{
  "model": "CTC audio transcriber",
  "vocab_size": 30,
  "arch": "conformer",
  "expert_mlp_ratio": 2,
  "batch_size": 192,
  "epochs": 45.7
}
Rows from block 3 of a small CTC audio transcriber, named by matrix and row number. Rows with one number belong to one neuron. Each number is 128 + 32 x the weight over its row's rms, rounded and kept within 0 to 255. All counts start at 0. Numbers have three digits each.
After each neuron's rows are labels from the 100 clips, of 14976, where the neuron reaches its largest size: "peak on" is the class under the peak. Only what is clearly more common there than usual is listed. The data: short made-up English sentences, spoken by a formant synthesiser in many voices.
# gate: first MLP gate (model.blocks.3.ff1.gate.weight, 336x128), inputs 0-127
# fc1: first MLP up (model.blocks.3.ff1.fc1.weight, 336x128), inputs 0-127
# fc2: first MLP down (model.blocks.3.ff1.fc2.weight, 128x336, transposed), outputs 0-127

gate.269:134178134151151077065123138110165152126126166124070159161129101176169168145125161195125121164159129100080107124158128131126148095136184070166128100102153143075111142097133164058111141142180123133087155162081113095107076082144156149060133123125126122099200133089077105084115156192117083108175159124164119151113160134145112141119101170126121062051130122101158065164141126127134131153145
fc1.269:161143127151116136083142120087151089146097142094070121151150102138080117119143149170112137165038089171117105112103133085131124097088186129119164154183137121084102154116129175100132166135118135145109123105148126154094124155125110133092144122106114055079130173151122133177076128178177199169169096140180108130077103087169134087135179144123159124128153184101133106199080158172190155125177
fc2.269:174096130108160080156151160189129083111103125159158148102093160146092122169151154133118165127132083098129117195109114095142130134144149136164117136057130101174118074107046143148160068142157143135134122151058161129119105130140150156165085079203148129133140078080127128127168148096102167184143129104131151094110102143129136191115078094105087126142131102145196048119125189145122182101148
peak on: /d/; /b/

gate.187:104095196146098138099112166142140133143079111106142119167167116123145144163053120152173143123099141152091175127181108131117140131100148139136097126147105134054124175146087072066094136085147089127134133094164134135116158131162122153146132133071070158103118079108161116160123091186143087105132107206115131132097096138191104144161120171130113153179043125115145166057107202127160155110095
fc1.187:077080152144135102127147196176143057087132145111168157123086129152139106151110134101113100096117104103140114154062119104183135097102140103143168126091129189128127096135166121149102100123129114135114130208142150136169162167139184119135163109217136146178117117197158067114075131109093091115140103131225093144183117121134115113118124147098133136161160171156142163088169085158180159112130
fc2.187:121152116116142109093077161107107182082135165112128112177177069153120147201142191072126108166081172079108134114166102146067147119073139160133140104139109115157172158114077143160133159135129161130121106059117070180132173122146143152130120134120131092095117089142122124146163119188105181133077147168058108136110153120125086190122127180124098115098098107093077069097118128073091104138118
peak on: /aɪ/

gate.162:167112102063039156113155125137075150101071129162125169101115132100118118125127133080067149153106098117176164114118111122150132153140095118143030162118136148128146123169134175212112172135091125164140117115157100114100142157098077115105126110101119111140108160088075119090125137075141142097145116120104126107189184052086165133083142148145075140127145154141121120201114095106184082163119
fc1.162:121134131155161104160103068124138168171124128095099117096128123142119165080162080147152071097173148116124158148108138123094077125141140104139196097162123097128130157110143073073144094144158176108128193128147107082128133081114203160152146178112143154120124100145172153176136116194082107163130188116170117132078077159179123146161083120134175166159116095104143176071178125108069161103104
fc2.162:190098169079163197195106170135121091103115130140134111187149135098125093161088156146106149103026100096084116154138117165122211157060162127112181161138095150075122115151143148121101103135166119109146175149125078194102158114139112195158112138123107117094140108128096123149190136138117085118157139131118171143104076139092171135121134152087123126105121160151113110142152162126080124057114
peak on: /p/

gate.16:139106139214174114166094090102105122107183108076090152132070138078134149115094144121120121157059123180104120122126182146135109107153165125142160092101127150077119122043132164114082143117102189146126090126159091147122107131171180093079129108144124058146096091118147168124132141084145130113121128143120158074144115090103080155161164130215095064095132131137135105106148161158122139064095
fc1.16:105122154046172107091220162123125165136101207185112187133131111185106125122131140156131146162129168087093142187131072130103155160136151108110130147192113134145150104192129153094123138092132130100110166149113166156127162131109102107140152134098141109066169154145133117137089144179094145169115168129171110181098148144161132096103119177083147125180197075154094129116106145088086098154162
fc2.16:164137110166131143152040041167129115108151137073106139148172131130138116147084156149160116097132107141103109081100183105135104129156126090110060131128139188152019131109107153124128138074090155092162136130162135188164147098132133114140145104132097142147120161160148131102139121128157175125130177186128181120109166044138113148151192071101134110176102162113173085131147165095139157120144
peak on: /d/

gate.154:151120164146125198096097159134119180126141165144161113133119145162143129136180160111171198082087126148121135142139074071128093176184127139085069163129095168120122125120081165143126128109171090157120134161124126112157196135175153171142108188073155106083136160107111176103150132158110123082092107160138112166082131162116154218127116110137171115128110087189108169118115170168146076133079
fc1.154:155143055111114229141160138097122195135111122193134154099116101137030094129108150113149151121120136153120122106152120153099105127167107110125113140183146118143123149146121073165143089123098122082151116109133129095125066095134159165086091128109086126102075129107109089084109056113142189165113121104098133125160160153197117171107116203148129096082179137151133178146141152104107091186141
fc2.154:099107173137135135102117135132094146166170139135171157155095107102097078149159113170118146139165098051118103143085070118084113173124121097079148145123108112115147093120131142071186130158132162164107094145188091118166159189112034120150149137119125126138124128103122122188102202108120054116082088135151150071075133117079126123146148076122098081111100150143089137149139151116137176060085
peak on: /eɪ/

gate.325:151106152132166129191161124095105135122189076199167143129052187170156150115115138100118210147096135139136116158146163179130128122123122110116070075104165114160077112156107199164129123145111123164135100137130072085121139147075072104137106148167146134124146106136095076104111089147109102138116125153163113180142122197118146153186123115074127122107195173086138131088144142179125127183112
fc1.325:072086135122090097176127124171091122152112081126172126136073110154142127076108137109105044130111099146157168167159142130130121163136126157181152108122104139200067130142064157121157154110100119164172156180157160108145117174118066105155169134102202109131129168158116163163107119134085116086146128179133097150160123174110149145135089083085163191145179114098117101157116135157201168147121
fc2.325:159135121145156139137171207086130187115076115090134112124173108122078135168168138115151098103069109064152103095123129097120101109141081129091169118150088155073120186120126179117114152166103150111121166063088050117163104121154149151103130177174156125153094111179126163152169144142148142159095127147124148100132103085097055111095145123085178133106142139159163121157177113112088071084080
peak on: /eɪ/

gate.109:128087206111144118110118167122183112141154139153146137076114171115137094162078124135119181158142170114145131113112094140112144112140154094209091118173145162112161158141069146077107135106187116109134197134116083173111099144129090142132185086139126150141132107123122146125191206102103103102194177128105132114094092118145125126117082108139136184120081107171142062124148098111137054057108
fc1.109:114122124176207098121139088136116141148113113139131118134172155109173096194172136120127131168158099117093152106120129119170149147068115096160157100109073107138160144128160030171084122105067109136100138103201097096115106053208121155162145120095102163140106088112114168126176176099151068112125088125141143143129160185101104138158182128087142110156091160131131062143091137151130152119149
fc2.109:152117106208115138111164131178136130171105105099109126136123102151122127069124101163116105099168168149158088141175125169117170077127157112137144101157167142107137166119142137116120172122098160117121111149078192081182088150151136104091068125121108058177168133095066152080076065142165113142189157118169132118139159087079113153150056105115078199158132120172092121137101143135106121119087
peak on: silence

gate.297:073206125062100145105186086126104159081130189123124150087077079163218079140116128174101116136125111111195154159112125138127173106103158166175160098157136104112121121143168136127145095122153155100130132058115127133128077109113124126087171132147139179130143159112116136112175110090116114104111122076157176139132137084064147075145069120186186173136151104148086134127131140120144089083136
fc1.297:080108137190141149130163152119111162182152127156109109145106122124077133114098097136092114190170101115124072069138098095151152195090130070090154171124064139112140110145165111185144170093127115168134178126147110139092149125099068084146218142057133147163135158122083161142117136126126099152116062100108159096117177109100124064160122167102088187141104128087121097122134086123121166148139
fc2.297:148139135165131115141170142108100154167160123123121093151147166146131075174102139088212121128124115142119102152159142077099102126128128143105173146162164146116102168045102093116093082142123185115112099181064118084123176047186186138119147192169097120069099120133130102084139098083121103077087132103147120150135109149138113107148101073105084106146085138142060128129150122096089171111080
peak on: /aɪ/

gate.0:141135098089117147145172162092157087065192152111114140153157141068163113156105173123119130093107202109144152123145083210105143037171067095105135121110098105080104113117124118100140157153128111133155135142029164103101124138131144174100084135181099136164142147099097107118194093143120115141130155133086125118062162129136097099133121145117116058163114162163121135166105136134105063101135
fc1.0:113119149165148086102097107223096160109092114108159094067136120208065187127135134134112118118148068141135145122142196135197140177149137202134151133155121127158154122105125190128142171058131139104123163116180121086131149090140119104147180113149153129112165113209137170173069171046112073143116140094132157111117130124084120124106120121132101138123113128129152125094087140142149149089127
fc2.0:057100167107160039128108167122104131120134098081087111126137185167112150159099150103123157138092114052145145174111186122154151103132152142112128094180095070128132092141078109102083101152107130181134123115165126089104123141118120051102122149100181094150127121091147089127147136186056172107094134123133126150106140162081128077121152176115152098111143196088095107151168125168099143148071
peak on: /eɪ/

gate.140:073120134105099145131135109084129113150112105110116153160177066076106112075083099150154155075159093137092100129132129092114149129090181125136054117121104172140178158085082157098092104139098137156151152142137137154110126158096078105073143124113088080131134120138151139159149111098137054036151137139095075116106087113110096121162195096158060104100133050173096108151174129109101121101122
fc1.140:106094176067169195096174140093143123155106142187082141118149095163108101160129086171124183116118134159197080148071122104105140157112185116064090157165134154080118092084134145068110098155140122137079162169105162121154109194115088087085146125075082110154135121093097136109141159114164109139115155138121109128091139156138165071118146112147101133121231081124107107150108130120132115095115
fc2.140:106140144070131154110062139117115138110115100072135154176104098084122160091104167165079113148155132131035126158130090104106114090109115152131126093100192091187125227127159138124123147116150184158128203125111154133119121148133102174179137162153101150115109097149146124114159128124058112081101125153062116152144103119147180115096177145124144087142118106093107157183105066126124089148071
peak on: silence

gate.88:057113151135090143164077107048109169109091105165132129163115121133105148092076198148135146160132093116118144081104075131111145132127198063134138115133110125178187159145119142116096193157136175111155149102157077151079149149187107156134139134104142144150183141111153106142197157134101075059139137132110146074115150076148116126126083131125136087173104100131145138127132058095149068141105
fc1.88:116155149088044159125126131095139141114174074126148162169150127109159116158159117113171127207141151155149165099129151139098107111141083121155188134171092067143156168119128094142134120106141180096120099067123096097187080103132161144129180114105108118182125115176179138140144176124206199135161125127123142127142137104102145082107205170128138075198138140137092095172127150165118130129087
fc2.88:137129139097106119149095171075140071139129151177162142108116139114107168147106103153106096125149123166073133106150097170098132115125143099099049058097165164145143155127140132120128116165194106180113221102087172185055158199165078155151180063152110140097144131187117152122178149068130110081119122148135137139169095156099165135132147152120139118144097086124172158156135091131108138114132
peak on: /t/

gate.115:100080109113135160095112084104164147178089163140108057144129076148136141116133104104135164170111119112134111095105169115166169151084188112123191146119107132117105107149089114131139128134144092098115185133133138125084172107089123148158117133084133160118192137121109136116149202145148060078151165162053089099053167160109194134090153176086080127118085127165091180097174104122111156145115
fc1.115:139237096166150053113117127118155116101096122150127138119138088135095113087164102080087141132068210124147179140151140142132094122145090119135106109104141162092114087089133160149102159159134136154157139149161181161093102114086156134133163134116091115125108146117053117154079092185133117086108127132142168108143159124103170149111068213139147116123105128058142138123111170136211093097153
fc2.115:112087151112184159106121192122093140091086137074150107142101133153108132097110145166134139133089079113155117178158133142129140088083113137151104109132097036164198196163155124099114072138116119082127122112137158143147131130131128202159039143151112174156209120153172110134173146109102093158167126143127140149152149162140180150182163107141082123083138116171149107146151132135089196155112
peak on: /p/

gate.18:097096154166118107095122147098060094152106065159085104100133144163089144108112167086053078123127093124077164127091186115146098174187164098146129097111114151100103157054182136115160143137086178134108180088138137126140131183122112171081166095144171093143090081138140160187130094103139147114105143104147140132122142147142107167132182117128110123147228143148098165177114137105111117164129
fc1.18:139098095153098172109195178077126165109124180099096156127122147161133098117188168127198183138104170064180126122057115107142139145092078145081043148128088121126186109131147112087169131172114096124102103169132119072138158089148107118095188144049110120112139145122108139128131125153105142114159137104137096109093161103110194103065109153129160131123163139173090161152113125107141118086133
fc2.18:145109108159188162138098114186138077143128098127123111112154132132137135098117129147133138166187127190110116058143121077103076148121111125125075122161167181107101143109121122085099112110119155116192200152150169140141183153104161106195140133125178164227102096183109096138126113127119116149111148084124130106169150122121068129128193131065125126157159129101144133096089176108184145159194
peak on: /ə/

gate.225:103130187129168132131117158115063135092144066129139175093105107138073160133078139098107105085127074104019176117163138123148093110123092099155107121107119069105156123120182089131140106064178145133030093154184135115146083103099132083107160118093198117153147143154070192147147108099126130130121129130127110107134106153081132155123150101112135176099105117123130110150103115132148070166105
fc1.225:139152105170180155161143124121150107142145114182144074148074137099173095143100195192165124091084142133116151148147131211013098104188158111118169098157164101136154152137097152119123131184151146125119111128122120161127148103136141140142157064068158112134134105122130145140190092128111180110146184124126117085120114156135167074076094102131181132129103126128105070196117145098082143127133
fc2.225:110067117111161165113070053134090098152098143106129130136078099087145170189064097131106127098080094168097123097152101084194150107134142098188129120126091108112149103137139120116159174117137125125088177127143123098165116142156197117105118090080100096124115125177141205130091142122128130133084181111122129114169115067105138076152172107139112115172165082095168164091102066139152126133185
peak on: silence

gate.314:106102144156161125148159148116143109105121120106163140132123132122105155148101150120076189082152153128107133170110134120141156137113138128109066102113145152183154115104085111121108187079155181114117156139123108111103063095134051128110109102083150123191137124120162141105097132131131103055149072091082169052161135167132113155177091140161164086076174084098147130189117083196048156097119
fc1.314:158144161171127096083091154180175201149143138113120132099126112120118127128091082135116140115119121144140124135128060134101146077172124097111127095105117094081117092117114117163087192148142123133176078152139119136048105054181148116149164102111159178156194135134125156147087148138169140117079155105094127115108180122120102216140089147142137200068155124123155164081083180124074135135142
fc2.314:134119147152145093144159148047108132094114055131122089151086173144130139097119160086148135207105095122090105163131124123096155143126131163098168164177149090122143165150159096085135092181112134143122107104108104103108157135127139196093160107141078161116076114086131093168152129143076090075079126077129068174103119079163131130119120140049104089131139127132109164151180196142163117123061
peak on: silence

gate.70:122103124119089137116134135054100177142174158162202140108085092139125149136156066152169141150107201080102175149147199113149145150180097126119085121131156046121140143127163111119074134137189126168131049118121136172165108130133150049134127124153086147116146121140090165163122113136187130143166113103150074130084135144111123169131164102146080167106170119130109134051104108146111088133121
fc1.70:097100110122107157129160145132149171181104133149146164124099084132109104093114092108137054144184229116156177165085140143127144126159079114088155143193123138148095212098134168151108167178131135176181107159154129123136139121122117170151175063101175139127123166157118119137106087162094178123152120117150108087118140092215137146155118147172132160152137133112104096170178119101163142075095
fc2.70:172115140089157141198098087053119079085136133126132126152117086112080062122102162185115136156089090073109097132095133143081083120123100169102106140142143090114139137109120104129145115128140134098133156093155054141089155111129079052158096136147109166109117111151130154165187149136130075161095123098096122109139120127051118093075125131142132036158098205128186153117140114093112108106111
peak on: /eɪ/; /k/

gate.95:146141132149096107110129097119083169142091144105148142069127105152126122157059151092118160072105146168108153164124117113079089125098081095071166108149138072081127144145129131133096154111134144079109104106056149135097179181131184133080131160128094108085172108175109168159132110112109159071138103116133114134097109072200055163121207128132146051157145067120122101133105157119152093131119
fc1.95:061107161141123092101098121120107083145126102047147157087156113166188208149095127126101139111109118139153117112106110123125122143137053116130166112148125109077142148168128149115128123082149095177119189115147150177073103115072060085124108099145129150163151140189150172176066178143145072141119144109101108121134157139071131137118081137154140170139099169085067148104147166137193106115160
fc2.95:142126055163128165141124181126132152114096156124118107144127129132105128154149136150169168097122183183103129150118153131071135116148141198107112136174137156170114147106132112095064111087076155103117130115071171141102147081135157135143222173168128152147139145042195084090159119154186134133094122125086131140122065181151186151092133167156162077093143142165104134154167125103133077137113
peak on: /aɪ/

gate.184:156118165114116137091119184134102107144098158169118189162109179148160099106066080140083156111067125129132117117119147148109127158126158194127088156128117127167085133100101129109149165114113142119097082113130070190106159139113107072155153115115162122151116194092146119108147111108146129156058104132124131102108176205104135083190165138121113128201133151138105126221083077103097100117066
fc1.184:148119133092144081187081120148121105135111081154114157133155162117161139166097148122137044118136000152102111177118079095104151123146139140171150168177103076154123122160095113123114132112155108101100130124203154127125148164124165115100151140141086159097148086131116134096153145123120175091114160105129113149155078058176152103185180107115163138157127092184181153107097171082123143096123
fc2.184:126104111140098128081120155132124088144132123152153082109157166156102143170132069125142149137101176109099163107150137108112121148101147116127141108108179235119096114082127171194131204143147177081120036124102151160127085126177111096074079139090157129102119170115085101153125160123121082133124119158036122108126131204111096131184117185126121095129063134130117165153142125134132148111158
peak on: /t/

gate.82:171092091098125123180127147114093136117162129147155194136197108046142151152071129123136178131167117100155089096138162087100069133092119093137141190182098098141132140096107174106114119142139158078117134161154076151129127109104101106148158118164100085137104108120182173124136113052070168135140192160126128106133138091135156212090180101128162118162111145122125112143117151051112101118087
fc1.82:058132156131075120169123141085116084175077060087144157101075084171128133168101122125091129121145156106119155149145146157155094039140113099113179097184128153114126141128204134105128136088156143099107132110129161147151121131122155121130149100105170130131078096158083086152141167136112135169177216095117125141132131128100118146126218092131134109138113111132035083120087145064118129131137
fc2.82:131089127140122151149138090169087200094105142152156125085150155150134149059097203109130077143164162156100097081134106130092131145122154122171101211071110116201128135080127144125108204105123145122120105070134130143145102172132079112127121113163089141119112083119115128074123118090203153151124171113107180156137149123184100170144141139139129123160148175170186110191129117097149184129157
peak on: /aɪ/; /aʊ/

gate.15:125150104108142151146074172162141136170084100137137159130150045149113102135118073118158102132142118119144152183146108095129156187078136133150135120121127156168141141112142094108052099127137101131116202185094099114143101148088114128114132139076092072113120172095122057114158100126125110186096155101116129143150151133099160151069056097145154060074132078151122060150165141130090152106201
fc1.15:158148121177118129079128162116067098066140152187087102086076152106129131100123177131142080062062089143132133126116142133103132111157133115102124112128096123086128125084120123133152208161139189169167119114113076126110170134071190099124136139111136139195131141150159155163123136063197138126099129131131100090112146126137146146134181141157158134101120139088127213096076097076082137155075
fc2.15:086115129149131115151087134126110165168135183120126085114127150160162138163080142142150109168122158071071159146155119158126135079134177162105128090144066099157099097161090075108147101106147120088132113124160172117113165091191082102165139139188158119091112113090164074122124139133149182100164105125115111154084092112075097037119163175147109175152135195097106160137149098180151106093072
peak on: /d/; /g/

gate.242:198082146180169083084078114111129119117164105134122183147171119177155119110124116138077116113156132110161139118155131102162139119185117136143139118097136183136122118107140158126119127114126102117121132104118080134143206112158117078140090125115108134127114135089125080140044126100181132160115056097160150177137119226071142157135142159145122130106165159066078210125083135142204125099110
fc1.242:121159164149168127147148124147188091125098115148119111143163081142179094076153111120099112142072155173067149141190156061199099153169106158085131139191149135166137094109160118162140136105152109100137094116148130094152146056165110101159069123144104093168117178201152130162113141108160203174107145094135153161129124169118080129160118132161157141116146180092111157075127137117114194119127
fc2.242:090123166091116078137116145061099148125122133147163100146120130119173111131141149088112085147094124046144135202069144145080121143103110130113080161222089114140124130159155157174153143152158122204094194126143117133112151096094159120170090124105150098093143077147114120065167138150107111064143094109164118113111148090121109150125139081151166124139078054172136157178168145140102107094103
peak on: /ə/

gate.65:155132120128098164137095061084107165131137085118174080146138090152064115098069143142162114168123111141142121147145073128173123143164164091136057141140115144096131169123091166144111133063111134167130149097125128121142124180072170083081092133150146053108102097131166132108093130133125153052128090121080153158070149041126097061109160108124111123143142079096119094144189147174113129125127
fc1.65:173100123175160089097147124162087144126165105118132082107181145121138137171162061133149102069172134097078137139166135166107080143164121124097133193065142094130091099131139142134090155143068134076118163131109136174088092085113127115140145126111067101147092139123089152182101116101138132189063150170164064137188153130126115143069132175138123103103141094085150097102101062082158108140145
fc2.65:065105158106088108151127126081171154136192138103125107157111140120128111075133124129030192119070103116110103098195113166129115072154182192115128174181101111074100129118127145097114130117134134108189132214111143156160126116143153101127111155151128180102139074126155135161108155142117107092139165068119144184106129062114119126167135128173155073171144126100083136146129138153136091127078
peak on: /p/

gate.38:100147150099135163113174181134139170129187090108161140174119254116104128217113138154099121128097123141117122156075180164136109157106139104119137109117162059146083093139182097126094105122153115140087127125099105124126193135117092117120101110079093121129180144160138125115108139140162125101142167187108125144108093126160129106142178176114131090101161130210120151161059064140161124149123
fc1.38:148143115135069125092136107176167177108181138078128143179154089080122190112125132149107119100152124096179130136137060159105118120106121127126093109140107114094217143112146141066134200168190166122141103122187125138139132136079076107142110088099161080092164161127177142155145118173091152095183117067121082163090148075101113146137066186114144151153110136153093125153152123132125160142087
fc2.38:118132135126184119190144060113138070121085165198088128105085124171092057159116171155117149122114139200119125165150131108134096146092113151149156118139128141139097073063095070115132114105126119132161163136080096158153139097137194140146166144117156112165105151103118142138163151134085109145093106126166081156184106119200133134126171120058135111128110149167137130101166132141094052102200
peak on: /t/

gate.61:096134133069150084144144151143146142142181139141176141168139172101156109174181154171141111138162230122151117131083165152137096137166147070129098079171114173119140149121185128157137137114195172115166143160131117111132195135138104162132103133157193176160142103112127124122144122141119156080198109086105088106088138092101091063185140090153147103149093096133096129184134084123141129123067
fc1.61:163161141149068175165151144085103162113159106119114146201137131134111151112069142096171149111133064126106128135201098122140190178087126120106121141178144073130164166175138166148192125218157121145115085107174108116095107167091132111156124124183159122120121137106172136087103176088146167119176146112106142139171102115132134128180075179126120158161155164079112149073114131154118179105135
fc2.61:132146150111182112109115170128156143142060104155169119076107133124137112146191144162072118140145169108044133133083156086093102094158099174166102094106138144090068129085080059139089101183123140130117174156116093145154139043137141142106158172061136115125092130158077146129146122133126114121028117185090165136098101128136153132137156117119146137114096084130155168118124101178167106117134
peak on: silence

gate.101:133161055211132129133074118105124109146121170103127154175137136056133174088137113128077145133102146094099115130132143127120065188154072142057204071132136129157164163090115107139118175170119124094132089128127070105109200127113141159147141111099094107137112155101117133151117115154135185132131182152158106081128100085140092155124137123160164110107098178126161142140135142150163176035097
fc1.101:145141128158153215187091174102067094142145117081128074143099114158113148124075128150149139134029157129052043157143140166084115158109112166117169169101129167113129124165144131151110124140160135167107111083125062134095147141131134144156097143098168081148110157080099105137151144159200133087114130148153105141129101128144093147152165130106169130057108131111131098066108138155127128079167
fc2.101:119116092186126166130150111171139215141190127104133121129124072157190159079139123149125082146212098159184148084107133099151088091180124106141087109076117128159125150111117077089102059126109104176128149141095185078125096169164142083168208112139141112135158138139082170134095124118143137153124138114099149099084129110165140182101107107110123172155110134130101148090109072110147119183133
peak on: /t/

gate.69:179080115145120117171124152141189158086153130119141135141180183124084163193096173115146132091089108110109098071085118133089121109114086142194144107108133105111114153083167155107134135160197098124150133119123155069165129131107160199095069126145120125138071118121157121112132113149138152125148187144081132098144097134094111089134135153132053083124103121215105086099140063117076151166084
fc1.69:080160135159128125124175206106073060135089140131124115145108081179172146113146126152168136057163150170191125187172154131143177160100110200115115188139079115111109079125116146182101111155085061097090125109074138134163132110097150099106150133132112195119168099113130145142183116151140076138106114117143102119125165182122098125083137089112153123095179105111106103077155120151131131099101
fc2.69:120167067165173175131109096147165120133168104112164148162138126123114130119177105127179073122145098152128128131086152134093116094179130111136147098169112058167117165083132156084119146140110154147115172109119115097094110147110117132164073142126149133122100150131210066104176121099149184122188146140085186207170138109099089125155144114156122182178116114152194114123157081102132096211146
peak on: /ə/

gate.284:080133054137212155118111178158102173068139090123084122158110077159114161166081146116111081140225116114139126116119109111144102149076119137153167110106131102130119111111139123116117124176134127097083137122110123198120126095176106147130138156134105076094192125131109081157094132100134106151089103061117115156163151078108111186135142098108094073136106070173105077150123150114094105098188
fc1.284:140155154126086117108165124099112127125104122155160169075153140045105109097113187130162186145120083117091174080117073116100153081100132110148067155139105178088139170106112127146146098111072152153171128147071091146116136154129171127116090133129134107152151098166166166140180102086135129156147106154121079168176102096158139134120107070158130173139166157097102196175112033107122096166119
fc2.284:141134126149109112136100092101135146139166138127101130157094155197191107136173107162093087139073170040091173159101102108112129136097091132093159108172080177179082087170107094085096102096162150105109147082168063076135114078158071081107162111123156055144123180085112135111088135090140128100137165116103105118164140143142114151133082119155095143080141163102123139115182151163125154119158
peak on: /d/

gate.294:135110142128102144129112131104092142192033115130089089167134126147130114126144181090091123140130113093104109147126128119142083114156088189108119079129108121181138160095099081136126118117154105127136151083090092109209133162191136109125093208080171132190054190070178128078167104115099125116119094158123152157106081158158135139130156122101080117184107129132117101113174130135124188137092
fc1.294:168162094183145137180130164136080120089142154064057126149115183161123129146150133115165112153103074118117087129149135193145135118071145123119117158095131039155107134177113159123102154166105095113107110167118142119154088118168156166139124094143113118112143115165100155109131175124095149165102170110151126119160107109068079120131131143119056123029098132152165120096061145162051144101158
fc2.294:112119123144070051068148107096121119141148183161121087100106086105115108158115149043107154072161118066135156127125126104115117141133157133125142147114102178143133089107150103139084189112121116125143064114156137140163157130114113160147162095129184119153100132105117177134060092144125140155198198162114166105093146135173096135132102193077109131119140076075081145061127112138190149093133
peak on: /t/

gate.1:112187133130151069087108121100128168132135162062155123146199131190134176197116112158075088117126137111063135167107151098118131131173073114190160045087113082070166106097126133134122108067125104158166116127102154136173134178083117107109078117148100148167160101115120184127094154130124078139133173123130106100144147124095137080143125099191136115155085149102160166116132144151176131143096
fc1.1:121157110087119102062136137178125135104150123124122101134122109195127161122152138101072126138097069108152088064147116085174133116115148060169113086106129108068204116105184140145161146108169149121092136092117165187146120164112137096128140120139173074149169152174117161189103190094165109135109151132075133111078098053060116148174126086128101115141142171115103161137098132130156150159095
fc2.1:114105110042148074193101135145100153165103079137105116107078167097124106140105141132136149132132166103119152182121144131133155109097159170108142173128114159157102133098103106172116090142131125117099132096106116174112114100102138149079136165135130161124108128097151067097179080142136166073126161149151122181112131150208178156117064193157139132039109113079113054127176152110125074087160
peak on: silence

gate.290:078096119154170085102132087153152079142136148170138135181138158090148111151133129151060176092059070114114136117108164119162080119139099083172132133105112131167200137140078127148081081117137073102083156157081105092152106140147068070181164122114123130134137093109151153123140141106161122168119123138053116175112084171089130172053099121156144192140096121106133149147104100134151085146111
fc1.290:181081151101088129115108066126121131122131123082166132150132166107192163120115218152114170098078141086150184091147111116144155134079098103108081082111156154135114157106108082117149174083106116118109119197113130156073135098124130139168083164100183190139117070089152166141148165157164114131164131157078131137205142174147105159149117147120140124203145149156134110126150124154133182077124
fc2.290:057152117184147104144206160135112101074116134120131146112120088106086097097134070135100094166139118123094143132062160149127175126153105186140141168128104126095143116179106173082075163135139144151128143091111152078150166161144145116129115107107102043197107170161073099107047117168156138118038152101132119134096083118175153123104156135128142162104136102123165087072149132119136111128131
peak on: silence

gate.72:159148105113147137111109142128143094156036112151126149140178079125117041168120139118136106106173084087135111128133090112136178171087130060091058167119134121091158114129186104187108124098060107134111201159063119169121119147104143074092125108122115088101102132125144087102159090162118085094138103109158116148147197151092154059163135114171104117107124117151147160173130138127109127152175
fc1.72:155143142145129146104141156085128152145156134107133167150179142157144172122157120150150089084201149193122178095119130122089112145188126113132168135212147097159140180142146098103157109215146157104160084123129094182160120112176074195096165115136142119138158148131166100122121146154149164122092141098128069133122141041120132166145094151127086125158144105143055098093160068109188116126120
fc2.72:125181180112088100155141073078150126145109159144105107164083120108154086131100167154099083129081120078133157099064095103133126154112102143114126134095102156100140088130162095138051167130170060144084133146161058195116067100150133120167129087130159107120131085142138129136090162151134148093109119148180153137191141143082196159141190138137134122124142154138189139112051122140095127074129
peak on: /d/

gate.291:084126107114046160125121105100157123171138162146105164113129099064145078124082128153143134152097080145141184143095156179119090150123146136123107110130139183158166169141102124194148109104115157125207115085146095103156128130052089149162135119072053070169054129135125157106173143076142130136151065154145115101181125112132123116089136118139155070116139138123120085175122106082167115098094
fc1.291:108111115092058119111164086101151107143140148130142172115165118090111119137116133192161169126142070107175168109107133150089078111105140134108105133132112165159168171137110148185158117051078195141138115131133122147164118117056080142122124133110015097153073132156173088081165109124161139139171052164127118137136110110150136153103139086083131114144148102125120111229136129123148130122098
fc2.291:131158109149141129069120119161143148143072116128108153081135068136151173174122120145100089126148144160119134130120106153164109146144138150083142140080175217132093077118132173136160113125151089082146101073129127113120058094118151089088130138101095082197063163157146076136133161104174151165128115207134122097158148167180099150147161159076122110192104150106144110119202170106124148130158
peak on: /t/